config = dict(
    hop_length=160,
    win_length=512,
    tokenizer='word',
    encoder_expansion=4,
    text_encoder_norm='rmsnorm',
    text_encoder_activation='relu',
    text_encoder_mlp_ratio=4,
    text_encoder_fused_qkv=True,
    text_encoder_inner_norm=False,
    momentum=0.9,
    cautious_weight_decay=True,
    final_lr_fraction=0.05,
)
Rows from block 5 of the text encoder of a small contrastive audio-text model, named by matrix and row number. Rows with one number belong to one neuron. Each number is 128 + 32 x the weight over its row's rms, rounded and kept within 0 to 255. All counts start at 0. Numbers have three digits each.
After each neuron's rows are labels from the 100 texts, of 14848, where the neuron reaches its highest value: "fires on" is the input token at the peak. Only what is clearly more common there than usual is listed. The data: phrases spoken by 400 fixed synthetic voices. In brackets: how many of the 100, against the usual share in percent.
# fc1: MLP up (text_encoder.blocks.5.mlp.fc1.weight, 1024x256), inputs 0-255
# fc2: MLP down (text_encoder.blocks.5.mlp.fc2.weight, 256x1024, transposed), outputs 0-255

fc1.554:129143181163095105177084131138088164110113120152098165111118083165078181160138124165086102090185183113141141125161145154111089118130140118133059108155109145110089128134143139152114118133148098158157123087182192145108161118128116107106121040120167089138101163168151132103164100114146105059160097107116083133121104141145103131136138106153147127133105154150164159078139135132105199255113131176163137167110108095088183139199082138161157124203177150103115116139107117069101067090096111067081089158129173083130124114150102092115117100106090117127124160079162148125157142040150124164105138121147159206063118132091122123190159100111145125106103138075085104135172165130112145147128088184103139113128101108122116140130061175148122146091111108158135106105110141121109183109160109
fc2.554:169151179128106154144090146111152092178106130166088174190110151131143149134158147124098109081199174156186091139073129102157119158126119160091145047175129110099078084110147135145110127116132164147167115106136142139078132116135069118133141166114181105107079169136143138096132076121163097123114069111106157105051134094139178096177160108107151124119127179118193119096146157158127119237122121125101137157095107108111101117158104092092149141127212145077109143150084120066101138121116117142112128124108179083178091143107143092099138140160156117069116180155145157117155132138134078174132095098183157100096110178151085133152116119087165150130107128084150099120119221120081136153110096152153153119125128060118096109160133191179184148111093180134089168121157149183094132069144152
fires on: "heavy" (77 vs 0.3); "path" (22 vs 0.3)

fc1.178:079117163078097128176100090096074117164138103176065141096088140120117143116103155172062127127105163183113050107188143132146105147106125160118088088138033112131092153152085133097093076119109144079204100175151161179088131132151205168129113191092088136075161127149183149134118157167127119158187128108048133178086101205118123091166138150146124135106167066097138132101137110109166192160094054110104168172182126128153121153172120158119130123100108148150071111121097139115112140154160124086140110110187055144134131161133148124137110114124071092126135113142130160078093148132127118135108068078165150121102136091115113069135128103120103114120128168099132170093154175140182163124160090132117134117082170128101120111159127119095141173124141126102119102132110148201132115150105086
fc2.178:103116122148099147166150094146082117081166088155156116146076172096145135142139157121126103087104162128130074140162092061132143147132065084165074086106124165085168084093104131119117106182118126159177123149103126130155148128153155130074082188151098150121094107166181146155145161126093086096175182130079143127093111188094174099120121131100104139080202111107168119162110159127136166138120120128154181137126143182122228133095161124174134088127141097170100099088115104137120167136109167120130112124090077188188179112113147136131115184175076155167134150118130135134086182135146123043136064142103165129141173156143110143136132138108107143042140141133175137061171168114148115116137167062141104120123115093167144107180190142128065138117128184153180134144127127103179149131068136
fires on: "girl" (100 vs 0.3)

fc1.242:086179160101118186145119174118063146165125039129122143118122148156076128113142151151112087155138092082114105148113108116143118042076128200116166066137110072148090089156109106147117114132110142143171090182132149152112098157125103146083124124028114185111123124107172093079074132137129145158168093134087140143112125131110137113156128110152096122112189114159142091108132099091129136136132145138132148167153128141079109096086112097120076161094170077121103107107114083107152142115107107133160159118156079123067150119178176152121097150168096163078186111167119091105174175138099104093148089047203188081130125108069087106124139106101089136111136124176120189134138125101111144125138154140140118112130138063118142053101130104172084141031088147153142171180136154092100155147130145
fc2.242:147112157147060144139147091164113123108159087139145144127107117165153160227195154127178159103121121207070075097161135140157199117102083151111103097150100176107148106142172124129135152111141118159191139115117140110091140127140115158104098194062130141106125159146182172118129109101140071139169190128097114156183109165134158139146125141115072118122183071049131133119130119100114186131205071079178139110110112178120151134142136086130108109142148142176090127084140133122154161139120119100129129144117071182099166096166170151149101136141135143139128168121158127083130150102130125090164124060135154112106146156127128085110180089133137143054099170125176131094167100095108126114085156095129167118096127063152067128154180150112115111074144209135116109177172205113132142099092152
fires on: "girl" (100 vs 0.3)

fc1.156:057154154142072150120185077155121108073119103179092145112117150109163167109155177159086083137108157177118107148098132139113170160097144140076094115074168066144076183154064130090159079150102151148194101098139114144123148127110183182205136171120130149140136087144140157103108157085158097145143198142119149139096136143094108071108061152132104150137193130076149097114113119155123169133129115143098129120101178173135129059133122142150138093059147149148096092177078088134143173151123143162110133161144109182104139100117134126093177119145050082139157145143103122072146116145123172144113072105092127089146148159155087072102146112111055146114187191118083122140140105131113174132132136142120106088126144155123107072166201119151118156062143121132144096098095125158150121090082085
fc2.156:096135108103054161123131099154089109071113106119138117127123144139136113136163169125104070127105144189102081120157123119122150150083109169116082092085135130146135130179132107131093095155127140170199089125083142150128157114125162181102097157129121150120122079127191165132118145122113074106146187201086135144146113146102145095135138123163078140094217109075156099152127125113093145160113079068157170131141135163124237145159162147187107067122135135156123138122097101152188180157101149132098103140116074150096153148143190115105104154162055116137145128093090162128127148128147161096138070148103199114155140170103092130070157096099135139087171162129137119043140123115150196120110112120085099077149135127149088088158191094152102154057104208186104117137135123106122132101096134
fires on: "girl" (100 vs 0.3)

fc1.259:095100131156125160112152148168127084147180127082106178057081159098073153138079105158072133134121078144146186123127094124099114060093122104101160173104108108133080118157148150108148119127175126179112049120146101163122093075173138100142157149109143142145095076141159152150125141109127081045107127149181088103153141129136096122112158109125093176118067143131125123117091107196160200086153118109126170129108130130136091052124112160199093091148119042116093104117099125151117138102087072115139163174067132121080189168058130117122088082130087113170106159127131130154112126127102137100101151124090183111205173143120147135175193100042159115129128134106125050155140126145142159087095089111137152138137145153138149088144153129101090109135098106127103115111153148118112124149066080
fc2.259:149129159102070131207149154170191159133097180055109104126147129130202178186042132152106107213163154091124138145131119110142086132168173158136163120117185129090090093151144131108099121110146171129153137145124126133136138110140125167154113147071072201147123158209163176103149118114151137086138098120078130100131114159175106165165150137136056126165129102089190130147083102143159087168157091132187094178152116120194085085114130151093148103111137181099144138131149144165135102152053099123123153167144126179116098158146128158119111127071125091123120116151106095145094126167080151126150187132132076141110161162074111150088167101135149189154064106121109119095107093066171174084099159094108156147141158167149118143115178130078114122120132096116159132077145152099122134142160109
fires on: "find" (99 vs 0.4)

fc1.493:091140103076130159124115174130113057086138102110127162166148127103091161100118052184121161135124164090161168149104193120110153129114105104079111139119107140138118114140148156098161142121085140152121095090177197142125069109171083135125121054096157128127140075105126147154133169125153083133125062146143151131108122151187155127126151096067147157114166130130163114181117162191124105161136180210099146165142152116116133144140140159115154154131104118100154109165147146134067127156141070082107102092124125084115117152139131088156137119133154073144132119149110112109163093177084089098127108129168146104076144180086068150174187102117098129162139123062101155084104103157098209138078134108088147132154199086120110193088062117186100161033108116195114125157164141130093102138139095
fc2.493:077103166089092129108082122120136170143128096134032159144101126149081102129098157110082170122129111135129079067183159173079063122087101146141089140167068127085141133129112134075129122163133109147126130104143162093149147148137112141121168103158174106151080169137074132158109101162114108140138092117141127128093158182150127079170120159144086086143158140034132094045102092134094142191153171142117082113169123113156144133102101092103051118141142100059097084132124114095145101173134115171122117137124139115139073100127105160075188123091110142109175168121131166130144091134134135122140128126141133163118096216056179157099182068174077105131123109141152135092113105057150123085153170121139128176118174118140141118156077092136148159166071118114124112209109097116121090092133174
fires on: "heavy" (79 vs 0.3); "hat" (21 vs 0.3)

fc1.255:097124122101128109176135161097111153144159132124140126136089132147099111108080175139118132223180180100122125090152124117082081071132117164153163164113139127124185126121154055089039161113134089130117145143180102115185096126104109125176172131121108134103147081144146139057125149119139122122178175187132147045108135070137152148147103180167079019130137093159140129138100144144195103126141117109150174144148115095128114111096187105182152156119118111162122143108146122121193068090079095111109124145163114154102119132066152133157148087099143128115131154148145058127092089177118069103124114116189138147078166151159187127122141150105112087093114131127138184119127115161148105111168062109158145120162102120123144187129078125115104143143055165092055092150144082090094145152121098
fc2.255:130110098120104133129046188144161136093144076144102118155133172151123182167073121149084111165095187146125167126094157149113051086100096104088135151055093196133154099128132146111159149128121119096096101177130094109109096119044147158189104153077102121135132124186132116082118141126162169126112099115115144168106127113154097134084179109158163121160115168134092094096151141120085128151148048146178135125191175100124109089163138199183141141159108152074147120104162126118179097100118060071121131134106131117102090152083113167138160128099125071151147137122150151129057105102111110135132166154131114139140091144181223145163101170125119102126052117143128207111130106117163140137164089055107147111134076148152165133133145186087151058124109128142117140092127125094102148167151109
fires on: "find" (46 vs 0.4); "found" (44 vs 0.3); "five" (10 vs 0.3)

fc1.118:061144055153101101153142119120166139108112134126120121170100156128117135154088124157054108203110160164053170127110152147106098126138129127145143140127150106114146142112141046142121119155141114134128104099164139164136106165127108138148187157133169104136123128173191124147099163086097178133104120178148096083146146114116151122092102163131090097135113129160179113137076108125176089098145082147161172189132148124144105106101178098221161161094088139093147151055118149113152066093089137094115136145137081158073145115122132170178116148098169133080097115102135110102097100120106139119089106084120117130111128206143128072125113102155165137132136148077123191161162093193154185136136084132119153085187122123154158117218079146095114176167077170180132107130172099173124069110051141
fc2.118:074106118147070187127085094082160163086150093104131153074101160153079142138068159125067099119104155201106153108133149114051084062052081161108146099110159171117160076178135107133178115090077115120139093142095094115135151124088153125104107176126144115130099119135144138171105153154156107148112127144120130142183105113166070181131113125169098111111062157065159091096099107179124072173142111142180130113130133121132166163175133171162136113108135161070159151126125122167178134105105149106140082134108160120156113076081136158126148153168143071100141151168136160180038164110149158122152119108094114074143187181185107086124151133166141143104136121116136179088106102140162158117147132125101108091191156084137124127159120128133113141116113142155076150085134025106120150145093164
fires on: "find" (100 vs 0.4)

fc1.528:102144126184141107147080080119182163118139133111136065140104104141109129178106105141028126181083197137104173084153125155108126092156155121147149183162161141147133099094108038137175176142157085149160093131132132112154144137102129166191198184077144110112119154185158129152103143127117172068105125103162092085132143145097135133048134109173126072148126150143166146097079082116193126111184144089166183208174148121139097101122114097124158081089127106094108142081110121088198114094108099133099127136162063095095185114133107151141102119130126103096084126138163122127099119097140072096120155117142112110144141119131185077132108087165162108140125139103159207201116118175163111157159110135144120096165106130134141120167096145138119104145106141147120117101138070118074074146084135
fc2.528:097155093123072139144071156089146158094144081099150115080143171134102136166111141173156164181134150106145168126138144125108108085128090148126151142088205196129150102187103129133190128093083142075106107142153124101148126115102140147165153160119155137128098163125161119130104124171169168165108110129131198096191109122142067189046123103161114125171014156122140087094120113157122120126195125164157116132122129085100139088154112139139136120093135151038148101087209158154134104146083086125149138138118134131181090118094085167135133166116176047141149123142169133131074171124150107147154147118141122098152172145165156071165097140133172182149131154109129191132123112179160136146164126131105085135179102124103160113178149165144156087148156134122098130081125080104094192177104174
fires on: "find" (82 vs 0.4); "five" (12 vs 0.3)

fc1.430:079113133182098168090149090129071189143111125107178111094159089104128130123145147157105115123194160174133115096111113137194134058140132185137178128083148112074136088125144089143094183150104124150093100147142176123116094132147216120166081114104131133142105112148125159123111102090130180126117168143149207096126146120085154114087101179149115101033164074136097136139117195170119128126063105096117198117120190205126115084157131140169140142103133122130132106097167107154154125111163105099093117114133079139063139130139099093107106142119083124093123105085148116103114148111177121133135109071102151133146083058126169111170166123127076193080135148151146120063125115113114090096139123150189179099112140160116153098158108153186106115106075067104101124139158089092166181108165093
fc2.430:150077123179123171139135133131124144101139102107112143118120190135131126092190197119139105127127137151091156152127138121126117085138201182097135073109117132135137091221128083177093131151135102116116089126203116130130110144200189113109126133076085118167120101123137148136119081120100155094156104155131184168177087171094136121124147142169133096041163061050110142180143113132133127100164072129081151127118133153190125132093124149165120120090034118117112131165165107098189073083163128111088136116193106141080129142162149143087105133111083125131120124112141151084090163048168115107134111127134147120102117123095145114172116133183194176153121126130157106039155091141121168138166111152115115096120084177135117066141169189136155108120112110146136074149193123113131171118170134
fires on: "girl" (92 vs 0.3); "good" (8 vs 0.3)

fc1.91:136134145143099106133207103125080087081152091095129107080146146164191158129159143116080141174085108123068082109190093120099120151115096103112165161074106061127095183168127142190140102138112201127131122117125158163163132074128163134154136121100100190092107170092136181092127178118103155144169168084065095106082135130059104153105135120113107116129090101086093150108100134115102123131069134120079155130128100186166159108104159104104100085080201122148141088143116088124098156094116103088132120158145084138137069149141130088138098174117078160116159129117100132117109119115163129087128150129028144128093185101186113109139137115118091152075135115126108049081166133128119110148138204116144127146042100122082151157145177170129138127087087166148085124108090118176169126124121126
fc2.91:107170101132118159124120078119114174063134117193165105148067229166164152120106110138118167134080161114129095127160121149151095102163130152204078110130106095156125080120084144100132159115148130098187188176114113100133110095149144140103156093116085130070137082119111151153158079110087094135121171125120140189084146174103153177136181135183126122158191147088134098087139108105076159153112085179148099184160113132166099080151101157120121064111128099115147100144106108182138183068115148109144107110097103114094131177114165048081149185125045145169103116161143125106145114119109096068120138163132115144157123081094151170105122076146118197098174123105131096105127111131108171139113162125122098171123160111136180151148164164153117150166127174090107080123082169138119196148154127
fires on: "girl" (97 vs 0.3)

fc1.87:131088151178099156164150126058108096110161150096127146049123178145120121126158143137112122116153200161177091096136169139166097087127091192106091057146146139139163080137038154082155145100072121135181142192145156142133102096106081147127122137091105130162142158103195150032150120124154087139115094056105150154066096171106125119110104178110161199130164166094110090165121165131110138131138100135129135188126163164100147138125103100163087134091144102084142141082106130125145145126142104106085105140078119092139190135173118033151129114120060143146135160092138113090124158101118097145107109114156141150074122110098111061150141110104065169138181187142143135100095146128149152122153117132105096106088148135078081165117169132113145112092134183141159114065143156127094137116158084
fc2.87:165193156127068149255125156171139116172144182185137151098163152126136146126148153167111107112147157121184092110154147140121174163174133163120131111150088146109140111144062137138125249170154130146131113191113148142141124129144099119136101156119115160148085110169179077091118081160075104142134125145156193108078099170105176084156113197118145162089130175107166136097098124096088142187131100066066116168173125162130126093111163059149079130100139139136110141079148157130181135139116116116111078148144120120099065143142122080118100141145101116097085158134134120068154180159183100114117082092145138138135162080147140099147131108123125176111147169141127070124155119110153171143089131135112147139138096086167192120133165129116100207139127112124137083108177136080141156120118129
fires on: "girl" (100 vs 0.3)